config.toml
model = "audio captioner"
dataset = "synthetic speech, music and everyday sounds put through simulated rooms and audio effects"
train_examples = 39062
noise_aug = 0.01
time_shift_ms = 100
n_mels = 64
hop_length = 320
input = "log_mel"
spec_augment = true
win_length = 512
tokenizer = "word"
vocab_size = 36
encoder_arch = "vit"
encoder_norm = "layernorm"
encoder_norm_position = "pre"
encoder_activation = "star_relu"
encoder_mlp_ratio = 4
encoder_head_dim = 16
encoder_fused_qkv = false
encoder_bias = "all"
encoder_qk_norm = false
encoder_layer_scale_init = 0.1
encoder_parallel_block = false
encoder_inner_norm = true
encoder_patch_size = [8, 16]
encoder_layers = 6
encoder_width = 320
encoder_positions = "sincos"
fusion = "cross_attention"
decoder_width = 128
decoder_layers = 6
decoder_norm = "layernorm"
decoder_norm_position = "pre"
decoder_activation = "swiglu"
decoder_mlp_ratio = 2.67
decoder_head_dim = 32
decoder_fused_qkv = false
decoder_bias = "all"
decoder_qk_norm = false
decoder_parallel_block = false
decoder_inner_norm = false
decoder_positions = "rope"
decoder_cross_attention_every = 1
decoder_tie_embeddings = true
init = "orthogonal"
residual_init = "none"
optimizer = "adamw"
lr = 0.00062
beta1 = 0.9
beta2 = 0.99
eps = 1e-08
grad_clip = 0.5
ema_decay = 0.995
steps = 9100
batch_size = 256
epochs = 59.6
lr_schedule = "step"
warmup_steps = 910
weight_decay = 0.4
Rows from block 2 of the audio encoder of a small audio captioner, named by matrix and row number. Rows with one number belong to one neuron. Each number is 500 + 40 x the weight over its row's rms, rounded and kept within 0 to 999. All counts start at 0. Numbers have three digits each. After the name is the row's rms in percent of the matrix's.
After each neuron's rows are labels from the 100 clips, of 14848, where the neuron reaches its highest value: "responds to" is what is common among them; "peak in band" is the frequency band that holds the peak. Only what is clearly more common there than usual is listed. The data: synthetic speech, music and everyday sounds put through simulated rooms and audio effects.
# fc1: MLP up (encoder.blocks.2.mlp.fc1.weight, 1280x320), inputs 0-79
# fc2: MLP down (encoder.blocks.2.mlp.fc2.weight, 320x1280, transposed), outputs 0-79

fc1.316 109:548497501484531508495539499497465520546559478468567538543487475533473494482420504455580458507460529516490462563562456483468526512560483523512552547461550514466517457514504519511482537488411553508450546438511563528470564449512458495508490440
fc2.316 119:547514539509498544556550469507558499513494542512438523430560486490517477526584526533410469535499539521499470410502536483518467424435524463443519534496559510459461514463500461518498488497549413478511543545497518458464471555520597458472569563
responds to: dry; drums
peak in band: 4000 to 8000 Hz

fc1.757 106:586552529548491524492507495549491467488475506471461494501516475564502446543502500516492492495508398514522519515494527476425482448524481486512503499484498533512456500526471472504527499526491590474427525470550517521509501454448476440505450473
fc2.757 092:553473489474542512501535530574484484571522528439440528512490467492547447579440446490513563560461464538561475516577384546497458489513454483503499473513493567516488427436524526540524544421456487482533422475535492480482449526481490508531481568
responds to: drums
peak in band: 250 to 500 Hz

fc1.73 101:467409403495505535479480517506515473501519523512449551509432443507478488489506462505479455527506535447479507534459538473534537472482487479525498501522493508530498560544478476462495595514439567492570506449519544412472521440438494473509503463
fc2.73 088:518457492473535481511500429554484503592498492494494447517482531494558538491450528458478516485483452510560520479586459413497497495571495497467494456490477443504518561499596537434427493539551527579536464518475491449523524468561486474563505511
responds to: everyday sound
peak in band: 0 to 250 Hz

fc1.576 107:530533519456510504471521520509587521501518540510536470546433595485540443507514479467506538600597545533490461457529525499478517488498541528441536445518536418479559534514478504504549511483466523419486464507436537499511528479509505535529473540
fc2.576 120:512466422497522483496494441526509528534485441480480590479507399500517559526447529456490492482435492498519500506510434508480475454455483514478480496531498503516552495509491538432426593463503560547537473439463498466478530474470539551527457509
responds to: dry
peak in band: 250 to 500 Hz

fc1.166 104:494506458504529509508499500467448495493537484508512518495500535472484509523515487495537458491559465437512430514442511535507464568504532464488492468504450459467493563516492480484470499515539554460485501538506479460478530470448445520468640535
fc2.166 081:512537471493480483526528548434558577545500452493583569492488471536516444474535511539495480575474505515480520541543470515596505424482513496519518580474508522533526447466410558507473477396436486450519543530515448559487506488533501479468457531
responds to: reverberation time: 0.15 to 0.3 s
peak in band: 250 to 500 Hz

fc1.100 094:551525529560522503516538525478529537491497481556569548501535542498496466457510443595539484561551538468489472509517502541534519512472557483510505495527452490560472499540475506515528505474555512537470516634448525517487466543570474468568548534
fc2.100 084:517484516464526470463479512503499495510432505443501533422502534506465607468463520459483486486500483488519503482539553538513508488467480566518429548528496539522484539542475574525489508534528471453498480499451529587527495516501494525526441480
responds to: long reverberation; far
peak in band: 250 to 500 Hz

fc1.214 095:514516533510558485502481526574567472541546507486540410540562532576448528469522499506565572541535503544583510427563540516528526581489497533524430497481489513516558511512541527541442512514536528468531515586509521524474511476512446544525444458
fc2.214 107:486593532488523556532464565540521484522452459499526471482546492455464559487467491513513489508460523468500503505477522459510474493469444465535548533549476553499428521599438519628411525564546544422524475473506465490516498455542535499465488513
responds to: distortion; band; number of effects: 3 or more
peak in band: 500 to 1000 Hz; 1000 to 2000 Hz

fc1.605 099:430440466471490551492531543483522596508534581580506498506512534561464496475614480550484496522495396529530488527461497553526473585440515464523590492488429424501560520486510505446463505558466530573518542539491508482489540499442508454510556487
fc2.605 098:515517512556507491516589537510486512538455491558444490439455488484466513485505470478473549440547507525502552497496490424522508464508514499523511495498456431487515512488503484478562526496501487644517500465527501478545569446557470483513512475
responds to: long reverberation; reverberation time: 1.2 to 2.4 s
peak in band: 2000 to 4000 Hz

fc1.97 094:428365376438449438433492468450455456541484433489491451476452447441503448520549509511518485546528561458490476484483489525447580454474453498509532508485551491513524513447466489413485499500499515466507398506530486453461486485499470521468513474
fc2.97 109:457449448467468503542560509504405567518475552538502455555477466457547537496545483508455509531546485450550514521455447536466454526480518470534531465474468522501432532535480512516376446541563502452516491523450509440516487501513466502468530516
responds to: drums; dry
peak in band: 0 to 250 Hz

fc1.628 114:496500518543515496504552562490492555536490557502463528507489454497514496560525478562508598480448490514550545457493536483502515506472583491520486445490425476541477510516577486469523464438554471500516602552518564554577472458519514463560516450
fc2.628 119:478535487494527476539487497579558504491563502498452531497530525481471488478530499525414418516560483487426574515528537488463455512526488479458502459512563595492485468471570528538588575525555509541551424493476514452399481431480496451497487492
responds to: short reverberation; reverberation time: 0.15 to 0.3 s; wah
peak in band: 2000 to 4000 Hz

fc1.431 108:521463456505474523469510550483555456512490442537459508479429431506437459514574457507472533498504437549466579608481507398520581526462563529521494512552520457469571506613480499428457506499441617511520524573486527472513515482462506463456509541
fc2.431 107:484498505536490569441492502479440464495568503509463501504437441497483463524504522536456457541472464441443546523450434445490537549532500481511521493492488529563443517512549464503578489509537520463553531460481557599519493494516503507570526460
responds to: speech; telephone band
peak in band: 4000 to 8000 Hz

fc1.705 092:482557521475494462475505516540522507501525482482563495529506536525520509540544507476548613495576485543569524500546496556533484490483515467483538483462526499472457428486483502534505490482540518458551443498510444521495525480464484553565449510
fc2.705 099:506500450420479465503412458525421523506484478421534446476545467513479484544387541435523401556462558494573447442531543548485502536469484501501491535567478503487542484558437536566509497556492547450504527470558506520524453514555509473530438543
responds to: bit reduction; number of effects: 3 or more
peak in band: 4000 to 8000 Hz

fc1.560 089:476532464468461482489514529505534504517563518506592487475535589562443519549589442562538533556516580490521485484484568583492459498467539456553469527442558559570513442492445493544437509485533543471522550532450479497516484476462451524547432493
fc2.560 081:400517424437448501420435486439509525488419519467489433483549506473467455535531476506520561520476504478615498517474522535484598504478517512547553567531441494480549560474445537447496481577492487544469527484481521534507514485472495504516445387
responds to: bit reduction; number of effects: 3 or more
peak in band: 2000 to 4000 Hz

fc1.113 098:552460495485479481490505517532500512545501512508484475536596520530514492484542485535507554543545407534573547506573495484434535495474513461484600494528448521558471546559505494506463544527536449545473543548534495502444541519520473489536521537
fc2.113 074:536482528472521512466475514477446471517443479538521540520594485461435527534500517573541509377429639482489439492568541443566494467540510451505447531484459529480514506545520523466591447441496586538441436478525602500548524483511557482452471496
responds to: reversed; dropouts; dry
peak in band: 4000 to 8000 Hz

fc1.87 084:517526477496528468446503535519496564482509534557505525517497527488502483496556562540584486545533535487543507545549480481533555522464559455534602529536479500481533562474448508509495501468445532536547472641516591522475481434534546508513471464
fc2.87 083:463486479483447496459551489510446456568527488518503443508524499522490506532529550499508523419533502444551489529441549494453516512519514540557481569530424469446467504482509564534517505554541540478502493464433469524539453420571548463535477450
responds to: long reverberation; reverberation time: 1.2 to 2.4 s
peak in band: 4000 to 8000 Hz

fc1.11 092:557534563572545546554556496528608568492506513439520467511601550543409516462477470547607529564564548527538505462557539579539486509470484458473439556464575535531541455492518519493463518548475487553555433464445491520396492604525457483533443481
fc2.11 096:495568573473569544494450525496513408497535503479522441501473504525534532456484561479518507521535488369433477547503496488542554474538458482541502503530464542537557546487485551532430441518510599399531486482479470478518498488525545511458512516
responds to: distortion; bit reduction
peak in band: 500 to 1000 Hz

fc1.540 089:575535510537533497503533518463514490500502497560497509522512548489567419449566534518508466523571526504544469491502433502455539490500538526511522503499515509481494460538388487528487475461427529504459445609503511488484528526489540536458489521
fc2.540 098:502472534499478527525516532535511457504488541567473473438484539542477524508533538493590496411535455535494492487465555483500560511490508524561549531514506429484531470547555456495465451568490446496488511520457516530516551441520501443546564494
responds to: long reverberation; far; reverberation time: 1.2 to 2.4 s
peak in band: 250 to 500 Hz

fc1.575 084:535470531531500496460487497440486572478525568554517514543532460519492448530558458575505500540491509540505547524512503452460489464526533461478482433499512480522441466560495470465509508463500544535463576459473519556509395497498523494498515505
fc2.575 087:527535482521479467447469506483495457506556411520542458510497568541504496518483545516524512530450438470500551538557493497474491583571518502532481573546535484544464490547508483541523490552541565461555472559428536547453491546501462419551487522
responds to: distortion
peak in band: 4000 to 8000 Hz

fc1.498 107:431409485515512484499492477491526540453505493504490542481518500523430495492490511498506495502595527485484522537504525564540533485516523495484405592542449593544404502612538532549462490552462523470514524478479510546536472528572514505491451511
fc2.498 109:488449470486471503508583451513460497516448482587452441565490489439573419522562568581489503470567513488476477510522530580429530499468518493487583437449508492550455553519490477489435484469489510463465447499534474531501550537456510453453553480
responds to: ring modulation
peak in band: 0 to 250 Hz

fc1.631 089:492475498493516509476520513486533473435523538519462417517562552533451477522553506528503562524572549479570547555508539590518522543526529471455487479516452528564511614559604557524512545542499520549508549520526513502484467532544505460594527434
fc2.631 075:459452511440408519491456516481488555486465446501510423413455566447500493428503535480494447502522500471435476481494501478520513432504482513532497504403509507469531533589528443476462479569449480385455512519474503399476504541447487466533548450
responds to: ring modulation
peak in band: 0 to 250 Hz; 250 to 500 Hz

fc1.681 097:475461501473481497461481521525536471464517502473468534536534474580456458491541499545516588505507524508480495544547510453506451476517495540531422546518526539526564478541567490464629508514525536499436518466495549483450516459456470478463498542
fc2.681 103:483487497521478497485497471459496542521463454463519426486474515477482500491447536478505531455491442544497501500422517532476449519477442516473467572479489536507489466538484489534457438518514494425516484538433449555554485527515436455474510472
responds to: bit reduction
peak in band: 0 to 250 Hz

fc1.378 087:452476511500482507451481521551516531549532514598465471548433519470499459553447569546541478494549569524529569571460534601478549478496526456540533464463546496512430604520485499472468494539518479535457502508449507468510489475554500514459487487
fc2.378 066:448518450486387472449504537439545519434476465464513467511517514503505569472486518502424493478428507496484533554471540451514519585496518553506503481455494448492509453504454494504521529505462570599527561535482534499519531543544486477442469501
responds to: reversed
peak in band: 0 to 250 Hz

fc1.199 091:486518492464481499520478489466571450523510500533535509545509540511531427478560546509493573590530469493524450516454499484514575518500524472536508513530529438562426503434435539486436492507440475422550498495519484549566559459509573540477577512
fc2.199 085:541482511504514507485469526538531567539533533532537518573542518531439449546436446524549467441514546442454479500510489584511452508534506474489485461529469524459513510596498450494555550477529464571450489470562539477473475556529507454493447516
responds to: dry; dropouts; reversed
peak in band: 4000 to 8000 Hz

fc1.211 108:473456469482458526512454533493516495465525515526472545519503479514417485515635484528513503500520468562495451512458568452477517559504514532507473468525511496480518461567480502397481516478503585533482515633454517518523516482464469505541548503
fc2.211 113:500477535480470556478538461512436448468519486499467505459435470503483524525521498531503417549471478437478566517493507468502470492503487469519506514501541593519521468488539432482577476509436485444522476482512501474524488462494471488595494526
responds to: band
peak in band: 0 to 250 Hz

fc1.561 081:541496514548554599503498494486503490456445545503441466557471457529472484558541463499497552489503457553620549459524502474484512468464503461449467508513429459525528463515547496485474485516461534471552545518444552520517488444515534437512504524
fc2.561 064:539490450551550473504462541467550455521496465489533490427520565430485407551461493429522454503496517508456489485608447462476530491461540509499502506483490486462445435573509519457546550475472462514496396543514545451468573428486552434550507515
responds to: dropouts; dry
peak in band: 250 to 500 Hz

fc1.728 094:505510509511481488506510551495493504554528477528557590464559544487520388505587486566512496494467490475546475514533412468468578501583597520529503524506481470487461425494399462472527461440486476471399500586489475552542489516500501460498539537
fc2.728 094:426436468448463424470447436463464565551458532510449525498604500465490539510412434456509531524511459485543516479537574533507441528464465512476462456462489516491509494522484458461499499500568466504452484479505544450522499511520481479548517565
responds to: dry; reversed
peak in band: 250 to 500 Hz

fc1.382 117:517507494524493538482549538568542514577496533522518566432490519565539513504550510534438493493507481514465589491520498519554495514508596487498489493582455459525477520579497521513402528465476523511448630499506502504509490432443565390470533515
fc2.382 115:522536512505526480520530479530506515459503528515582503485537444537479524530445433488584629455453556464536494430485553497539465505479375486511419420478440500503534466450544476496538521529434564550500421520559573448556536424543440520472400511
responds to: speech; dry
peak in band: 4000 to 8000 Hz

fc1.40 086:514532529507562557547578443525504572518508513567457509561526461523552490477581504549510520571554465576549503484505481454504535575454536505507554543482436498504570562470520529541462498445457492493514535505532578559448507484624473494487543470
fc2.40 083:475522524501514474435459488522519468457514479433516459462488462480509534492474532466482530443487501457447501545509528442471538501559516510513554424501504488511508516518489441523528447505484660443536457523424504543468506533498513500556456562
responds to: band
peak in band: 500 to 1000 Hz; 1000 to 2000 Hz

fc1.204 092:459450454452476495468530446491499496495479491513490450508524472459485501546504447501546487517522518509503452452552536479486486515473489539481466466462558464477584497569426398470506515493564554547556503559546486556465512529528496493521532546
fc2.204 109:510412501497489438487447496460416492494464529588500445539444527540468469495567497462511494532462486542496502474490513453478551516547478478481542548507546500443494552464532468460434447543519404495384479526483569493537554497480532475501539499
responds to: distortion
peak in band: 0 to 250 Hz

fc1.514 098:555496474508504518523543468454516556484473527493536474475464474567498488535502508454531545630522522481513523527480460474510511524499469498483546588553542459505562504508470502508442514423445492483515488490470519461563552494527487517519495570
fc2.514 114:543527512539441512485519476466480522529549477519449488500532499513523508441503501478476495536550505492496580481444443535554487503500458431526456507521447537520481491422495514489504536476534529535461451527487475503447472470466508529570517449
responds to: short reverberation; speech; reverberation time: 0.15 to 0.3 s
peak in band: 4000 to 8000 Hz

fc1.233 094:570535559585530530531481548546576484480533536466559461525551556523508458532509439550568531494513482485527513519547503549537535499509502388491438524493588635513527564499502527536506493493521500532495521555530532520516489476487527499551495501
fc2.233 099:551573542480560470583547550550505496512502490575531497524490517453515533473451563512505410548576526503525503527530425484462509506527491495529525508516480513500454516533492557563473542516536427463516477483506512493512530496649453431494507498
responds to: distortion
peak in band: 250 to 500 Hz

fc1.627 108:486493511523530513512543479538584494547483489522568515530546562482483464497514431481493510587594499467504514508502518527410514516470528537459488527540443514496453491467504511495508522556490497525545425506579431472531492513478526568506474521
fc2.627 089:548483539545541480549573454509479460483512514426484483441481492484525516504461495394492521547476510520460485449544467502556515508488433459493514508441466531467474477505550485473518457535475531500571448550396496425475469486582475451386485501
responds to: dry; speech
peak in band: 250 to 500 Hz

fc1.86 073:474556545565572500519541545457564549528513503455538510553520484511525477551524476530529487440497545500541520469565510449531496506446477419512494563556479565534550494475442570510540523463507553563554489516555510477437491453490530560597449484
fc2.86 086:461545486484517538499480476522469534565491464506516512556545508468519547472480525462517506522529552537501508524462456503504522511493565505542540468463483502490525524496600512543506449486476470444503453519483521497499528541437513487504535510
responds to: long reverberation; distortion
peak in band: 1000 to 2000 Hz; 500 to 1000 Hz

fc1.58 093:580558580605566576580580564569561517572488563508489493516428484524496462516484509531534495486520491481536516508545529509450517459471544447477513535528481502495579542545502480418507517544501461536419553569471517522424424425474547487518518477
fc2.58 084:565584596551539541571503520532538547482531511525562485609491506522610488506454521482528535495431477466497497448508430513506497433553513506492513513518519436491505482512449523514429489459434543496451483519517549512523545456487478448497460460
responds to: speech
peak in band: 500 to 1000 Hz; 1000 to 2000 Hz

fc1.557 099:507488506495539481462507496516468576508498550497495438540524553560497456501470549582549524528462515518530504438533493511492534495502527434577533499499506490557494492456544468508474465508432512513408531450533581500470511504496515388469545495
fc2.557 113:496517523510515472430422420510473528503541474474465535495466553430541472495506476497494433475489516545488494522479495545469509588518507493530481493584514511555432436494552567575514477453457467527597446514497436555461513487480523491481463481
responds to: band; distortion
peak in band: 0 to 250 Hz

fc1.603 096:523491487577525484511454471445487489478505534496460459517467473464551380552532523533439473512466495464537518478499430478497584491485477521445534498520495537540383420442471512480540464516464468477514456466446538475525481513509504519463467535
fc2.603 093:502464500451496395478513518484503484568504484522503561434527556489498503512469475509476514502538465445466480573481535471556525473538475527533507463511508502565529519543449509527442472487582479468475572541524490554492501511541445504469493473
responds to: band
peak in band: 0 to 250 Hz

fc1.101 103:489460503471539493524495526501511521483549527491542551530498457524468495540516467542525579579509553533587569518538559501514505528541530420521461505560428501580569512562478524504536519450471559493546507487566530557505413496578548462483470549
fc2.101 096:458431500461464462501430447543531603546524509482493465554505475445578517495527497453526499513560454522524504492445448543503453540581488520446450496480468474445442519543464464516501444502446495543434424509479484504500538520429520525564488486
responds to: reversed
peak in band: 4000 to 8000 Hz

fc1.621 098:425396485469505473502485576567525477510534531546528515503572497490507512556545505532540527510565503540527471551534512497492510590587568435493546518499520561508501606524522503535534556567532535589455553537540542560474562468564476508471542452
fc2.621 104:431408480518484532458432502482510526497403490383464480528498509465455510452463541485482510548546524484464466510430546504498432521524533547439416488505478507483446492555534442512504472551498463498523469541468409497491520497421497518482500443
responds to: distortion
peak in band: 2000 to 4000 Hz

fc1.229 111:520500495491497489518503539554498515558532477548511452481600443491475490509531466513536498467547430462469484478496625493545502477548464463507462494461481594472513509564514545506464438511574577470436504479545456548451511549467454511515553486
fc2.229 112:514538524522492531524548488505557474450499492471421537501500521518555581517471492467467458544481499561441514525453391505439460476524468553506470483526525530509578497442420494502492575484534532533527571569502433490430478501469505600484504477
responds to: short reverberation; reverberation time: 0.15 to 0.3 s
peak in band: 250 to 500 Hz

fc1.657 084:553471505484460504470532512533538506487570559544489459538501487543511489456524502494566481492539463494503547501509468459529535476515530488482490539491417498557505529557493492479556530525534534545511548545484527517454515401544496506480510494
fc2.657 062:504480530546460465437473473472440504528530443487467461503481516506497469482448613477492492480495506486492523494598509492623536575494448460466471538506607487480448477505487501548455495610498494561509443502459502480553506522498565429567470551
responds to: long reverberation; telephone band
peak in band: 4000 to 8000 Hz

fc1.257 099:492470491492503497526538546507465506407500525555505528494534469507482526522499585498496558505557496462529553494487547478511474515538539566486413426482411504501496497611487481495522527468561561520539447641570492533518460496566477489555537545
fc2.257 097:487488465514495508551489503436563438482505475456491544459419479493533557475553475464472447511483520529413457459527510446498498444479504487471469582477609559457562479475521474486498489552471487548570465539414464390469482495446400506472516523
responds to: dry
peak in band: 4000 to 8000 Hz

fc1.127 100:434481500528483531496469524481513469488434487466448496433491470533400472533481483525528483463440476503515488547464477519535512439529509464506436550446493499521545463479464500506499472479517568508520577588480456560432479479470482469536484477
fc2.127 100:492484429451514515582520511507542517511435538554506503433463471493466506499514530558466449458572537473521513531517433526513522497447490460468536497456458457514466552550496435494526500467546467516574488493526530525549464474546483503462528469
responds to: ring modulation
peak in band: 0 to 250 Hz

fc1.726 112:508466495516495506464550512503536542499491506564475464505483501480408489528532516527579527497577428506600538518497542450485551534464591481528509549538436491540513477525521489464519507542490562514495504460513499485464497512516515448568506440
fc2.726 103:504445524508522481424548496442496528428449463430464516493495522489535430522548462424504567546537538534551497501544557485470552534465456542471442532504548468484488484622475555533510403488501561529511519498516490521504503643417580506491495592
responds to: everyday sound
peak in band: 4000 to 8000 Hz

fc1.440 097:489468426455453490527484516538570536494494577508482553542551522505547410531571415516537520528510469597531543539463548537520500503542488466437452508501431407495477503494521506413510505466511558526526527581518500530485489520475532553543501477
fc2.440 091:482420451499481545446528518533495516561483510555498471470472512565539507523522509477504548492482489546495504519488470511589460535479491449524537484469510466504512465486539483457473465540461558484533534537384541551600479517473497467491577493
responds to: speech; reversed
peak in band: 4000 to 8000 Hz

fc1.34 093:520439483462495457540478483446468504485482474499548534518573436561510397454546493603515416495476472535504457553500413479480556549609475448518534558534549543588478478471404479488464508476472579537422530499542505513537463483453458514521481475
fc2.34 092:481476485413510516473546490586453524458471541465526468565489572478553539607466503518522446524494609462467581469517470514524446485494543504474508475523470488465430520476538531495560490525522476506578482506459458423494517410607538487490461540
responds to: speech; distortion
peak in band: 0 to 250 Hz

fc1.274 095:552529515497501518515591514538614560521471552513533468534577514541547525507537459514516571567564508550519546495520571549572513555486560407505495499533447510575517544489540571472485486506471534494474536474565550518425565564528578482492515473
fc2.274 085:521490478504512480516560519597496512547563476490489496483546489461579513523455540418502457549486552396493475470506490503448454548552442478523489473501476474610534496537543531527457460529498479451522516445517510487413536500551508494493510466
responds to: short reverberation; tremolo; reverberation time: 0.15 to 0.3 s
peak in band: 500 to 1000 Hz

fc1.539 106:425452439455523496539492503466471477456447501453521477451517479578481505450467462517516465567435462473518492446520508510482485553548510457477479531513500518584552547475432507517497519411548523547613543500457533493453442495553423509621496557
fc2.539 119:478538504516567559533472555532496574442495544518548525450517547459483501470499472558525464506571521512487569534510511491574474512480558527474466501537434497443488527513516553480440542524583495571516472492475500469471572483476555509552483487
responds to: distortion; ring modulation
peak in band: 0 to 250 Hz

fc1.400 094:573521511493478502485490477488510441492505477493449478508513487514512473535581547524480551503477509568524446529487501459488530609496465507476498578565508441546503490449491514466440508497516527519415492486471523495563563510495568484513478520
fc2.400 088:521539453499555480538509528619486594541519463481467495590523527529485469577531450546481498551483505497561501482558448521494416532475479397509474511560516506462486451548516521497485527517577494480482527442582422474474503503445502491572499526
responds to: reverberation time: 0.15 to 0.3 s
peak in band: 0 to 250 Hz

fc1.346 093:506514488536529492562483481482527498453486501542517491480535504516481499497489483458566517580576508519512506524491496557514508531534611521523435554513483528564497484517513459516461519461464521559562558595478503513549416491539458534529514451
fc2.346 087:421455480470466520510497556460511517591544475518498450482472546500517516458495450537507508492469499457470522508501504504517558506532538500510496598535543515505464572541485496503476411504525550509522451517372458523536426509421489456516488433
responds to: everyday sound
peak in band: 250 to 500 Hz

fc1.167 102:476541491504499501530463500477561474511519476518502568464525572509486497451510494468488489513566544516464475561510537479444579578537476494483499474570501465502461466465480524562452471432416494495524435445488493582522558533534582516519574487
fc2.167 108:477488510447502467525472486524475553550496568437508461472551462454509491563531462506509464507524479439560521522534448554517494534469490472495509529495445451573481585541473449527595529528435474455499578417562522493471572543469535582541554522
responds to: speech; dry
peak in band: 250 to 500 Hz

fc1.677 084:464446464492459487496481478503561548530550460546497474443508478550457479504589470536474521537472492509508539539487531487530502525541515448477490523602473544497457526538450478507493615522488525541474504552553475522457561442532474476486499487
fc2.677 064:526547518525528485431451498440524468490515455507528440431522557463466441501476468481473523580471541465486523486582479497518606491501531512502525523490522544528542455571529543490461410523524532509525427534454562430498493532483499482513469505
responds to: long reverberation; far; reverberation time: 1.2 to 2.4 s
peak in band: 2000 to 4000 Hz

fc1.490 091:480385440476470493466519515508542578474496585487484460493529417528471494567516536531511569543529462516483568537499487531501508514482481522475476535551442519603523489565470433493540520508529576395539476506553491508479490526508456531567469567
fc2.490 084:456409504475468473511486517438462541510468481487532522491495569439577439537515516454500457510452509543475428473578513483519502543508513491453526503497515483482495486548406486453453426457469514451445491544466559536562498491479473506516577495
responds to: reversed; dry
peak in band: 4000 to 8000 Hz

fc1.701 099:555548552521524546531534530560615543514488526513517479513608485533559483501541413553460529602591478509465569498521589570482503485525529518442515499498476529553548543492505497520566508486544531482505563452493482521521455496506523538513477473
fc2.701 096:471492459455465481476449502494472542504547438468530539502528517513531532512486572416518440462499462522534464532444422445438498527535537527503523571496514472544499374477455485491489489488470508528522567472505466549516528532504464510504522490
responds to: band
peak in band: 500 to 1000 Hz